config.yaml
input: "log_mel"
encoder_arch: "conformer"
encoder_activation: "gelu"
encoder_mlp_ratio: 2
text_encoder_norm: "layernorm"
lr: 0.0013
Rows from block 2 of the text encoder of a small contrastive audio-text model, named by matrix and row number. Rows with one number belong to one neuron. Each number is 500 + 25 x the weight over its row's rms, rounded and kept within 0 to 999. All counts start at 0. Numbers have three digits each.
After each neuron's rows are labels from the 100 texts, of 14848, where the neuron reaches its highest value: "tokens" is the input token at the peak. Only what is clearly more common there than usual is listed. The data: melodies that start on their tonic, played by one synthesised instrument.
# fc1: MLP up (text_encoder.blocks.2.mlp.fc1.weight, 384x192), inputs 0-63
# fc2: MLP down (text_encoder.blocks.2.mlp.fc2.weight, 192x384, transposed), outputs 0-63

fc1.234:491501530541495506523491526491562489485498523502496552504474536474518499552480501509510499524486491546473499507557490531473456502540475488505516455501500568490496491525518516504478541530501454
fc2.234:463491486475490513488478489523485511488529523494512471500500453517479501545518496472470451511496526469520492487486472472494517474468490505528449481490533472450518571527462498505503541485484508
tokens: "g4"; "g3"; "g6"

fc1.265:491482476535487498503462471490475483477560535525443484462498530458519462509494498484466489522516501514486473451539519482543471510466509497466530494507505523499504519513464500485467510482459510
fc2.265:452508483471508511508485475483494479513481498514581536536484447553486499505518514492506476505497498456520493506497544496536510468566469520536470476494516500479480531501502473498501487512456480
tokens: "c"

fc1.300:445485494495507484485489564465499455492476473499477530494489523493499526498526531480506508515461481516470526522481532482482507488495551491492548480497449469485470514478529477438481526450506484
fc2.300:504539451466503554457468478475506499528464502505520507440483500479501512507470500523497509517485529494530466467502516511495501531520524480494517481533495477482547488518545500494486505478479514
tokens: "c4"; "b2"

fc1.360:491520470522520454478493539473464484498471507496496517475513500522524456496537532465517493497483482509513492522462483462530474462533502503525525494497475506559477480515524517491509523477503511
fc2.360:529501532538505512539497466489510524523484497557458494489488515532466498510532502495503517449479497485516476489499455516535505500513483530463517504451484474486521530489508492472497487510488513
tokens: "#"

fc1.306:488495505506542457518525493519478500522512519473501471513548506508554483500466511454505501476496510494532451518527476532520461528477521489465524539502498503496512521510531466495500552488563522
fc2.306:548534526532485496422516479529525488492504531567529492459527476505509517456471512529473469490486499505487533524458507509488536510506547522494534512471493535520521511501480481518492494464522517
tokens: "f"; "4"

fc1.116:503468513517469493465469464512507498508543502490488548447506497473520498471529526473513509478518481483534509471464487506491514495537471494493533487481482466443489485516497488496500530469525501
fc2.116:504518469507503485514540521523510484546476525525484499505526549508520454511499529498499525523447545494530514543537515500512519545480541514494500481464534483502515493513516517536495482526447526
tokens: "4"; "3"; "f"

fc1.221:494517501542476466506514529504517471533499494490502480506491488509525487530534520466489486517520460510504481496491507502517515493473547481513509482445482533544519553518520487499482486512436483
fc2.221:510469493460505520505512495492527524500531489494535503487505515430497489511492440489464548501485472477475527490534439509475489462561481499496468473526519570464492484482481539544511487478537498
tokens: "g"

fc1.14:485474481523502503478503451466495508493525482513474531507447484525501456515514506493548504486475526537537490528495485520495494527528510529462468453517489494508500508516483505513527522490517523
fc2.14:569446478512505450492447530481517522476491538494496507517495512485456510507479513519529492509501544498525507497531528529474544474484523471460529542553508529475516472476525467476520458484502442
tokens: "d4"; "d3"

fc1.380:507495532459452496455485551519471465503476505499497496539500504486550509488500542479500485482480561474495491497491486525460461512482493523503545524516532556509522531465527506494433468504483548
fc2.380:482508488516512493524499450465488487523562526503502478501508506533482479516508499517480517485524456522489492506487489489501508477459519424516472495497454486479490500568462519507536490500520486
tokens: "a"

fc1.318:527531482490493536484478516498478527449512517470516500524528488507500476457529537477518483517485526502516505486499504485508524470499517497504489527508515513499515454495521487485499470512538532
fc2.318:472507509474507475495480488480454472458532540467503516501500510477509507523505546510470478499533506517492492490510513501502518526451490499528473478486524501445522504503487507493518510485479481
tokens: "a4"; "a5"; "a3"; "a2"

fc1.159:493479520527496526486492498516460488494482490486454462500512526478477495470456541435484538483523505488460506493524470498481552456506560462536496522524456525473501544507487482512517519482570524
fc2.159:510521488490511559515488507506544522522539448476461501449512460507501496491470488515504479521486527486493473538498481479500484532479517530498532457520503501497510469534508458487507505447443485
tokens: "a4"; "a5"; "3"; "a1"

fc1.74:493529478477482516500495500532486456515464499465529545515482499468517505493573459528499531476488474476508463518488546486493496530497514517521478495529536480513529484506503445480474506504543477
fc2.74:468437546495502470478491490483484521477513510505435470548487496477470511485484516479484494501493490548524506474505512547528445489526464466491473465472540526499498490510528472459484535507502443
tokens: "a"

fc1.286:497482538490527489511501461499525514483519491477491489498539468494480521473530505484504522464479467501500491534501509488465466513528495504508512563557509483511521506518536503500515468541496475
fc2.286:511536495476500507482511502509505496498465510495495470518492504494480477554484492485497501521463535487509479496531519494468474510482514512501485499498525530484558461523486521488541437486492469
tokens: "e5"; "e3"

fc1.350:486553483527514515503446475510484522492512504469474498477487479529480457524494532490503495510505473518484500469478500485478487495477500489494494458506523456489492481523521468519496541522465463
fc2.350:512508469469489492481478495499499501489519516522536497523483537490470521487507509484531440507494489503454455525518447474535507463505504544544480514518526513506515527478472514449502503496475494
tokens: "g3"

fc1.232:530526518531444514534495472494506491491488503529463477512536524512482530467537494487504518549471480478517542487558460490509505465480515478512471496460503493468511566450495516509554511517516509
fc2.232:502500529484474505492502592495475487498513555467509502562465468455498487509526514565480520488527521512540511506489507496522483501552470508485541520520506487494515505535504496525519539502493491
tokens: "c4"; "c"

fc1.94:515506532493494484513492477489489446529546485463497465494495495484507454518474479469492484505483493513533522549492489513542469447485451477511497433510499559522526521515510519509500482512477469
fc2.94:521511521519502510462476518510505477510466489496492510481474486489526503461553505493457541547493516504516479489479443496488508464547474510466500496517500484477512525501457482533479504523523547
tokens: "c4"; "e5"

fc1.332:495507499470514527514490474519520430467506504519520473499481462482510517459515498543475492524480456512496491486546502508501483510508466509501486479470508480448469518499489538502478523480469501
fc2.332:482511522499466514541506555488481504484505516469498524509507490503448479496524504481486482483505500431524548546526516525512478492506520505519543535500482499501554489461499516495508507493509471
tokens: "c4"; "a"

fc1.284:530535527504560492507491486503471498513514536494523504484524501472523461460506553537466503473504454469497484515520525508439460475499528492515483491549505530491490472552553505496486504503482471
fc2.284:477487512549509483456521485441530548479477509485494435494495542486484501481471501474497503490507512497504500501547479486495458532478454473489497501502504500492533484484486464536502479535491467
tokens: "f4"; "f3"; "f5"

fc1.363:454494498487531521484509469521511492516497522486512547516469500517450441477522479503518522477492462488523495495521525496459468508495501531503544527482515479464552517525511512540551513505498442
fc2.363:529485498519510483506477510459519488500509508476490485503495483548465472539544487550524526491513441494544505492489541501514484528476536492436543501537510497459487510463456507517489452506523520
tokens: "d"

fc1.314:489494504487525493524477497509521473533492483488521495530498503481534465477446514500509503517510502500467522471544500512511456485495484491525537503471521538521478504515472513505473525508515551
fc2.314:516474491454467508443540502531507526482486497509541527515533459486490514520544498497473509493501459499514493515511495438503513454538501515481464504510504474464501549536510447503445528491489496
tokens: "g"

fc1.9:490490476513477512492496525503530524499475477484540510551498480526490512465528532496465516515444512538493496474519512494496493510477492490515556487531520463454530472511500520523503488518482446
fc2.9:434521510490488469514522463472506505526464494505485512509461497481527488471531514454444452526469548507465452467539455512512506494503502471481474488514477496537459516496467511490494507482526528
tokens: "b4"; "b5"; "b2"

fc1.80:451461532503485485543515476483548485515490549502500503506489493485491530522516531534479506522538526480526545521486474482535500478522497553493531494507506494484506509510492486499519485488527483
fc2.80:540484485483538512487498494535506515502490521508490474497520519507513492482506494497500493482477494491483510480482541526537470462553517447480483534456458504516484433491532534518556534475472467
tokens: "d4"

fc1.324:481495492523470530505530515525501508540510505489453511523498493551501475490460518499468515465499473519485481538478470418462475525489453470478477508513469509487507508501529504502479523465489490
fc2.324:499563493479478514470457531507495498480547546487510498531477508496522483506538537515503467495504498502517521494485487468483496521492453506534517451486489548508516470511479470448533508457504499
tokens: "g4"; "f"; "g3"; "g5"

fc1.201:465469477466518523504511496484506464538505485512511512473522440525478513500496491491502503484523501503516491546477501491498465473466484462471493516529480498530504509472485511466480484478504547
fc2.201:471534521510496474474418471477475531480499504479525542492517503506472479513483483490500499522481550498447496446468470531471518497493518465498493515494508464566518477487519487523518451487476444
tokens: "d4"

fc1.357:476532500536516545493489506491476503489542477506490470546480479510498507532508512511480446475518473513530501486520461508513462530456478519477511475501503483513552512498451492453522513506493510
fc2.357:451510489486485518477529511517521498465485493504492531489521501520498470505524532482487531441519502495429478523505511474488520442510506539511501538492511492547470566528517513459496485484463506
tokens: "g3"; "g"

fc1.43:559480474510510556505471494494523472486510529527514488495525495519517516468514477516509485463484470484496528516546484515500522486479488485526520495456499532506431504479498509432523458505510510
fc2.43:500479484547531484517521510495507501495471461487475511512456518512535480510547548497472502547534481489465484485478525489496497467510457501474525465467475525499520507512529506499537460427461488
tokens: "f"; "c5"

fc1.154:469461482463494519496464486521486513488500505480476499516518522538465519503458520507519510511442520459537525516497526504477451486462477502490470512502530508473505479496523495530562460532513511
fc2.154:544464513470520494493474488517512490554504482497485504503489534500458512542466513497489531455502550555560475490455488461534449488460483520479504494500503525495485491516461507493503499492474446
tokens: "d"; "e5"; "e3"

fc1.64:520473525504530513501479495543486509528478527515516512500442479521524495522539500470524556489488443482503493538479504451518506504506494467520504495489514546480493535512515526485515476473451508
fc2.64:502484493452516518520494502482526504507500499490502470507486500509478492490482481476531470518495488569516456493497468524476545494495506492482479531526520510543553521516517488537510481511539528
tokens: "b4"; "f3"; "1"; "b2"

fc1.72:483489486469567526488475516523502506469450505471488501499449512488517448555506524512501510528480480469495479448492537491493489462504522490520513492490494511475500475516489521514446515474490488
fc2.72:462495529506488509512503462496522442534517496519533511534476466498469497507545460454515495497482527522505515563519498505510469536488477489510514518449509478577494517499515514478519498493492501
tokens: "c4"; "c6"; "c5"

fc1.106:555510505443507474484479506496470527513497511489474511509493450500499493523528512469467515484464522509527480504516529528491446553502524502463479469510552504497523533508526470500488504500474513
fc2.106:483501509553451495491483510508536468494487500505495479506479489479539462498501535534511510496474490503483514502509525451498512480516486474513522453500464516505471465517483478520521520557494505
tokens: "f"

fc1.184:484493483504512487523477498485457560522521507476468504471486509496501467451513494480508476507490526502462505492509503490501485511501457484518553544505509511463479523481529477541515521462511535
fc2.184:545533517475544458494489469488525508513488474540495485547520531474497549495483552503497492501479512464510515492476472522504517498503537538557504481500457552561508502458460510484486498503533518
tokens: "3"; "b5"

fc1.59:484511465503519530503530510522507533455503482510501488475499526486552513493499495465538520498479505504494496476466518474456495493513525481504480458461511472471525499521516485494513483547499464
fc2.59:477500542495502499501499504506503502488476449458513504509479515471506491542503494502520538522491511491513488485529488535504465524450499526526501486501500520539498479468504502481464533496501497
tokens: "3"

fc1.169:506492506518475541514509462477524486479513474499520439456515496533509503498536486463503522520484506531518489489545493476494484512508510502510493515514537506484516455543548533463496514492514502
fc2.169:473510509495500476484541532491537502444491518518468489524509491510511517481516477467467491494521500524490471511520467496500504444531493470419492532516537516485479534486526504491469475484516548
tokens: "b4"; "a"

fc1.329:523475514490495476499518485483480450467490491474560520509497530528510536534524499532507556550512472481489476557527505500516460487469511480500520495472505523482517492542493520484468481459519488
fc2.329:474452437505554484498488494502469490481471488486439490499470480479470452500534539509522499483512492520494489510532495505542521497509498505491491500521504496511512546524426498534525519479495510
tokens: "d"

fc1.327:468476484486529486538494528497497508538504485472524480492499506495514502507501545520456522489513497512522496494522508472512502481536503513471495501494452493485554539501477492490548504472538451
fc2.327:467546497493490576486526498551471543548482475478516513510515517491478536508544473503500491542473548504502476489484522469468513512440477464513513512486501536525498521501512461498471464479514523
tokens: "d4"

fc1.189:501524447514548503539487472538468499540497551534466502439498523530514521478481556468509521527483505476497492478501539497513496497486459502481523508486484486467478496477517499527462510480485472
fc2.189:462512502478516489526528527536431501469550521494513534526501507523515480476524508518474483467488488512480528445476505482493497516437470502515537499472492503497478505507478517448493499506506489
tokens: "#"; "a1"

fc1.375:528498478590511518474485527520475523522507478472459482519508513538497527471522502526531552495499481455555453495472503500504494509482508490482481442493503472478513510516497475507483496484508496
fc2.375:454487498488506482521502500498508466466521435491496495503499533471488489504517516495519485484490485469491521520511493524502486497490486494514564499513485504494504504489479501505521500499488526
tokens: "d"; "b2"

fc1.270:535505487520496489540497503496502523510500499508467522517504502503516496444532524505497507489471512462493492528546469468519464496513513513498485513479521544525486449479490533511492486453508520
fc2.270:519458505493539446475496532492493524445503501500474524474461515465503512491521482539486507424494495494509495536472496512476489456504511456497470463513551527546548476485511478527480507525504480
tokens: "c"

fc1.181:508481508506504514466498514508532502533545544494466532474545535499495526474525489502459546477491499509480480487508460486480456535511476564515539491516559547460503494494485528495501492484523453
fc2.181:479501550469485466501496498472488507539485488493518496531488478484485483541494468447479503475465494525500513522530529504532525489487473502529491550500464486517523526559485481497523495478499484
tokens: "e5"; "e3"

fc1.353:521481549530470507501533507493471518476519448512497484524464531505529517497522531549543477490505497488487504532478490477509520551494522511473494481515478457504512490515509521514497478517522511
fc2.353:518495433472527506512485503517484477524492457492490541497521511489460485459486517459504477507499527504537493487527509561503508476531475510512520529462487491507477470529468478476466547498464527
tokens: "3"; "d5"; "5"

fc1.180:534535509505470506475533518443466530512544540494506473518482495533475499470471550495519497546478486476499470497505534429524538484516522512513504480510504465515545538480443476510522504496515542
fc2.180:510509487476540538522502512481516484454473498501515463524525508517519495428535511521524509519482492452503460531495501494498515527490501461455491527496525479507488499471490470507530485496475512
tokens: "a4"; "a3"

fc1.134:519461489497526518500490542503504482508518521500471499510484518467500504486514518536510479477460498492483539490487497505481495472512530490490456530496520501483473527527461501461501513510486478
fc2.134:560507464542494496486504472502513495464498490466505499561464473539529486530483473484485504480513511483492521469502498530457493508477463501540480453504508486493507500506531520496502562514494497
tokens: "b4"; "d"; "e3"; "b5"

fc1.18:521502454507488481481482511473479514505495512496501466507481504527530455526511556501469480521493518467521498514518537470471499547470543520508474465470549495517504528531485498485486491514479482
fc2.18:492535508507512470527522511471488464474556491525505487559480527506518502486509534495482504487498504490527516479522473517486478466508514486500518525481532482505471470455531500548487528506499506
tokens: "a4"

fc1.371:508498469518487468497512502502484497484527465487489485527493519511487462485520492469521532508486509467531478528510480499502455474510520469538475465475476525476496485522513525500545491524534502
fc2.371:527484511471484512492525443544488496494504540510521494484482490507494518486500467464476511497458536518526503497507516495505535498471479562443540519476470541516515509472498538524505523475528476
tokens: "d"

fc1.124:460497534463486508480513520483546470509472526501491507500512481473535485506533484508508526464506512494474475527502488529484487524506507484506507483463486554537483514473500491544479510458485517
fc2.124:526526522483490487487477488498560509508497485498540497525506468520458453519449492498482505517495477468528483533510571459502515458481506524492491465519484466509494505532515505465490481522481518
tokens: "g4"; "g3"

fc1.293:532443498512520502511490531466522476482474480508487508461525459501548480498574530469482490510491476537496460479535474517486488464513534519505506518473465472517477531494491492504505513447518524
fc2.293:488509484493476529524465484499465500485527484537528466490494524516495521494524525509512469548522506541520464475464460457516527539456502503504518502500491486488550484485526507496500438540553534
tokens: "a"

fc1.220:488496499511502474429519534490489472532499481522487498542502504489483487519497484523490504463494508472532483507503540499565509458467497478513512490436517526493506467543527484540476473494474485
fc2.220:484548515538504522503474512487510512476486485527457487456470505467499534492460502486493539482518485495525486471530472525537493493511483519485504479467458466471464521473524497460539513450486524
tokens: "#"

fc1.123:526475471446531433514524509473497540496534516478514502499509565510499514517525554512504487449463508504459491521503513458552487460501478485541510520496509491480471482489491501486517509519530474
fc2.123:465499520506557525492509515551484533513460519492505485497504517495490525527542488520506472549497538491484516537500512527499479511486503513567521569487472505480502512503459501474495480472501535
tokens: "4"; "a1"; "g1"

fc1.305:459520501458571502480519510492500503468469460518513502487493469469517497455485498480433480515495505496507522474511529511565461486499460542502461510526483447484532518500532443482522482459511496
fc2.305:500511516519467471479450512469509506490489505446462502500532523517503528529508553485527502483498543478449500521486532459490489551505462523515527526497489535495426479493468528519495489475538492
tokens: "f4"; "2"; "f6"

fc1.342:491488480490534488518510501503486562538542520557507527474501516517464525470503511513497480476472499502484497472509537521483475497512524484502531498531500502524506521507506522479532529527519507
fc2.342:520497499480475464488503524467487464535468514493466503500531518529490542464450510514517516510465535470489541499484504523496495436457457506507530504497482547527523472466518473510494440517527487
tokens: "c"

fc1.377:465495466472493499524492463510440506474563527508505477483480490479546493517483533526522516496481501512486457477545510489510483517519472480479520429485544517484476513551509515538532538512484515
fc2.377:497510496475507507493490522510477526527463522500458484561487476536493460505524547507544497535563465457506520526476523496499515526499478473495523485483483489524487494502536540472495463456520474
tokens: "g4"; "f"; "g6"

fc1.358:480520540503522483487508470506495493491478528504448490483543476492479481466504459499524510476492485480508505536527560515466458504510503532487522535523526515479529488518533538537545499524486507
fc2.358:500485518524563461473510517506535430528533496529453508522519471510483470512512520521487513483490458487508463506497497542486483492492514487447511504533507511491549498520459478515529505489508453
tokens: "e5"; "e6"; "e3"; "e4"

fc1.56:482461471490475492518491492503503534494498464524492517526508550442476493495522482501478534477510512524491500495551519495512532494465501547492584431448450511510500515486510460496490479506509504
fc2.56:483488498496524493519519503500503465544476495501472474495506509456516526504541504534542503509505502487479504512458507498459489520515484487483515522506536512500520503530499529539518484478529506
tokens: "c"; "2"; "a"

fc1.378:509497458491522535472506465511502514489511528501532486495472488469518507490442487484516546479500559486511506497511508481515494504495473496495500464512472468458480468497519482518475480479501479
fc2.378:475491505482507441510534462516506475524510511505453508459512474462468482527476514501490461505491512472496468470500509491484520483452464539467521509527477524524526503467544458481489493515478489
tokens: "3"; "a"; "f"

fc1.58:521528517513530514506507513516496459494544508493481506508490490479496524479466500484507484486451505499502470516499495515540501468500508503477497482507523486476473538516605486515474496490538497
fc2.58:460498520455487510442528464474461475532467471536484490448511507492510486530497537509486487466516532507462460501488501493521471469534513496506480552468483493519479526538497484488524491489502482
tokens: "4"

fc1.62:510529485520465470476493517524481469518502479471525487513504507547479493483459498473518513519450472483468513530489496521503503484493477487528528499503487546495440505506511465478478557519504470
fc2.62:484531509512502521527470504529481478479514502516490507517493484432487472466508453512510507469470580501525456486532491534493519467498488527475458485485467493517477493508497497479471512516507509
tokens: "a"; "b3"

fc1.174:459483506560504480511497478521510473502526549496514507526527554498478546485499514476465468533466574539538515503523480505536503475517522478479491508503511495475496507511502527528506525475507519
fc2.174:506451478482465465482495540489500526471483515538476480531514470464468489497551504534496506478529484486483517462454496493473501480552528519500506479527511470512503427469495510477462482477526466
tokens: "c"; "d4"

fc1.290:515498506507502507510503479501482485483488502508502488476470479509539500470545483499501462520500546531491550558494456459523481492478523465497486444498482505467499508540438444517550535483510534
fc2.290:514474499484534508457514525495521563434534504528493503461516508515521489478544515485524469493465505492481485487491510476460510486517501485453522505505530507549481529477551470543499485500496530
tokens: "g"; "d5"; "d4"; "a4"

fc1.331:488496463488495495519531497518478457519492575495521496494487536486486514496464507470522520538463514529532520477464541454487464504500460529471532493528500503517469462497474490481469491497478498
fc2.331:510499498523498487484447466529501498449524511477532516507439483528477509481543494492468500496527516529527508519533509478464482523497515465532482482471476508560486495505512554490539514512526448
tokens: "c"; "c4"

fc1.97:497515451493507521537487524496498504554542537465483513489478513478534536491523484492538518528548494490520509456548520473553503479472479520454494448513494485532459491494526513472512471525504529
fc2.97:492491471517506523527488491535473434523477473490528530502489498517527507491477528518481485517494521514518515510479513490473452544499503497512515501526505494527544473553472516509499507482496494
tokens: "4"

fc1.110:469507452518448484487485524529527468488558508550486521543490519474502555526508528491501507477505532485516445489492492476492538510534435524511530516483521506507547517504510503504478531479457541
fc2.110:543507539459469511522478525505439551534492499515515500469502477514507516515487521548512486534512501495491516508524528530499455485490516470546444492500481503490466467523511501476526474509513480
tokens: "g4"; "g5"

fc1.253:486512456526479450481500501531459536490528494475509504475454526499518499473478454475477524515453527504507502513494504514498491453542489501516488451540483551529470529508502481481512441515455517
fc2.253:493511489470490554511489444498504503506500520500470477510537462494442506502486500488488505513500464559512549469541502514491513534499475491519515519527420466549500495464508485511489505509484504
tokens: "c4"; "c6"

fc1.275:483484507490519472506429453463469480510520512515491534532469525507462522474541501512494504523514545524533491532524538531517517505534519498498520483527496507483536524504462462491530527512516454
fc2.275:467479493528528496489519471476550495521513520473455466517502486507474507489519520524503522509488516486521489504464506490461498501508514493444493530485522509450497476482506459506529530489540469
tokens: "d4"

fc1.319:520486514483439538476492497489487511481534510474510463501547499522526473494528534464497506504456444513465489513525541512480485498499491490555486446509553490486501522526514490516503506497511520
fc2.319:462506518517522515534516510479515521498517531512540540547486473498494492524486480504466501492526535489507527482518508452531478527464504439464490512481510509496505479511499531505497498504470479
tokens: "a4"; "a2"; "2"

fc1.35:477523540555493489533461506520453520513550485516494474486507499493495489518507509498489491473495545490469542466517524506496503528457500509509504486461484484482464519487519472470490488517490527
fc2.35:458489490488503520512530503458522527497514543538499523477476470497492543521513484528504484483521501491440450497502518496517518491528494499505521490548449493461488493560492505495481535469474487
tokens: "g3"

fc1.155:458515518500491472531480460503520483477533483505524530481549515502514497466512518440476491448475490505509472486533490486497537507525477533496499511507517474465487507449514468470503509513500514
fc2.155:476498502522569505504530475511483551489468501521465521494496472478481561538495527519496478515533527506506479549498478526503470515499505507529500528487490449519487453505510499492511532490493481
tokens: "4"; "g4"

fc1.255:508471525532523496510490530499502505442473487489494497523486496565450452499512503515517516501518477495531492514487570506517444501513454476509483481495529500501524428452475472486526515483510491
fc2.255:470520503492507499487470501467474510563504486475517490536537489485501491512466501481483512497489522508486504491484516497486469528474473471511448510517540470548466518492520509507480529484505495
tokens: "d"; "e4"; "d2"

fc1.344:463474492508462467449483518517508523489518512478468511506438489490500531455509466464498491492479485513449524548530476513478481509522509486520498489464497494470469536486504478515491516480464526
fc2.344:481507514474511508494486444519475542505546492477500505504511520519463495517523528479504492469529501478524494539504482502518458495505478539469501504523509515489510494515457483472478503500494519
tokens: "g4"; "g3"

fc1.142:468534447534479513496474514515499512507515482487540478571460498486476526487509492481460496507480496512486548533501476502509476464551495476519533490530509501525477520518459470512473480519455466
fc2.142:497501511500477511520502486510519497504538450430507497527504482511476516496560440452454509551473498521516523510542533538512523499533527487498505454530476483526480502459526536512469466524458495
tokens: "c4"

fc1.312:505515491468518534459503460526480496492514542497500558489494495512518495450545498470454522519519493529522520535514533480516529517475505517526503527512509489516494532492477472496506466499501496
fc2.312:449464498543561456473453485521534438478508512483493547455464459501466504517472480517519479501532482557478541505484473543511489444526512516493488511503519529469512497471549482502460497532508535
tokens: "c"

fc1.321:525478478495493517502499464463510448498480491482508547498541499505504498514536538454489522513520491525486469496478507491501475454545481521504534478496529545502559502541482496472515528516478528
fc2.321:501529516534512493523499494479461522532492519518493477453468476482466510523529541502467515483499455494521493479515468513502529496501476499484488553529492535474498569498475503510465451524511483
tokens: "e5"

fc1.90:503540457493464511497473500503458519505523485502494477460465489489514481523535507480452476506500536488507504523515523498498489548447454488491422507524550504482451503493519510502516475479530499
fc2.90:523488462508487466527506478498490515504467491563525464505473489476495496486490499538514531487521496491484496493435505447500475487498503522510501525477491483506529496484494503474454477463467479
tokens: "a"; "3"; "a4"

fc1.166:541496508521529523502505499488477494498525517456515510503480526486526512488517500507508495526526465514503459464492498484526484443514467483465465520458504454483489510516495536497508521517548493
fc2.166:457491512496509513543535455488509485514497518496507532467441498520471471521513496461477468513527536454540553539500474450432481496508505527528477505509492437502505522485516471504524505481497499
tokens: "4"

fc1.129:487506530517484420543462548533528476465525470535439474509546501505478493509534452508489523500512552550485495503513466508518513507462524472472492471461471536526532565486503498513452514513503500
fc2.129:497495479513459546474520497501510509524514523478493521538473515502508486544477485498540496502527524458493544494493492465450512491496465554483483479459542497509487557556489505479531477451479503
tokens: "g4"

fc1.349:517502481505503481522532526489513511500526468515489478507451517553527497493532467474496516531480495518499469514484473470488516548498487535498488466489505516471440514448488527461492475491488465
fc2.349:508494499472494535483458460543475490495520535524540487531524480475485467524498493524496513523513505550521496487512517478480474531549502480482530502497519471501513506577513486483501496535496500
tokens: "4"

fc1.323:521545476455491489504484513503541501459507475481494522489522462444542530479532498484470492516464500511468491493500561511505467460486521509486527485541524509508513463522480485462497544485490500
fc2.323:516462507519509467484606452475495491519517533492507474505450473553458503474466493468493468523468462509515530489505524490515487533491455497543482474452524502487509532472476504488512479482539469
tokens: "a"; "b2"; "b5"; "b4"

fc1.91:475491495474480524535490534481548525456500472537492511524510479510487516533491476503529495488502488477510484530492490488521471487486456457490498523504489539557511516505484484480450527501484494
fc2.91:471552517484487480543505513550501528514553457519528526494492512502494524536498499516449495439546513501491475498482540477476517509506510474520490513468480481486497506524506492489547512476525492
tokens: "g"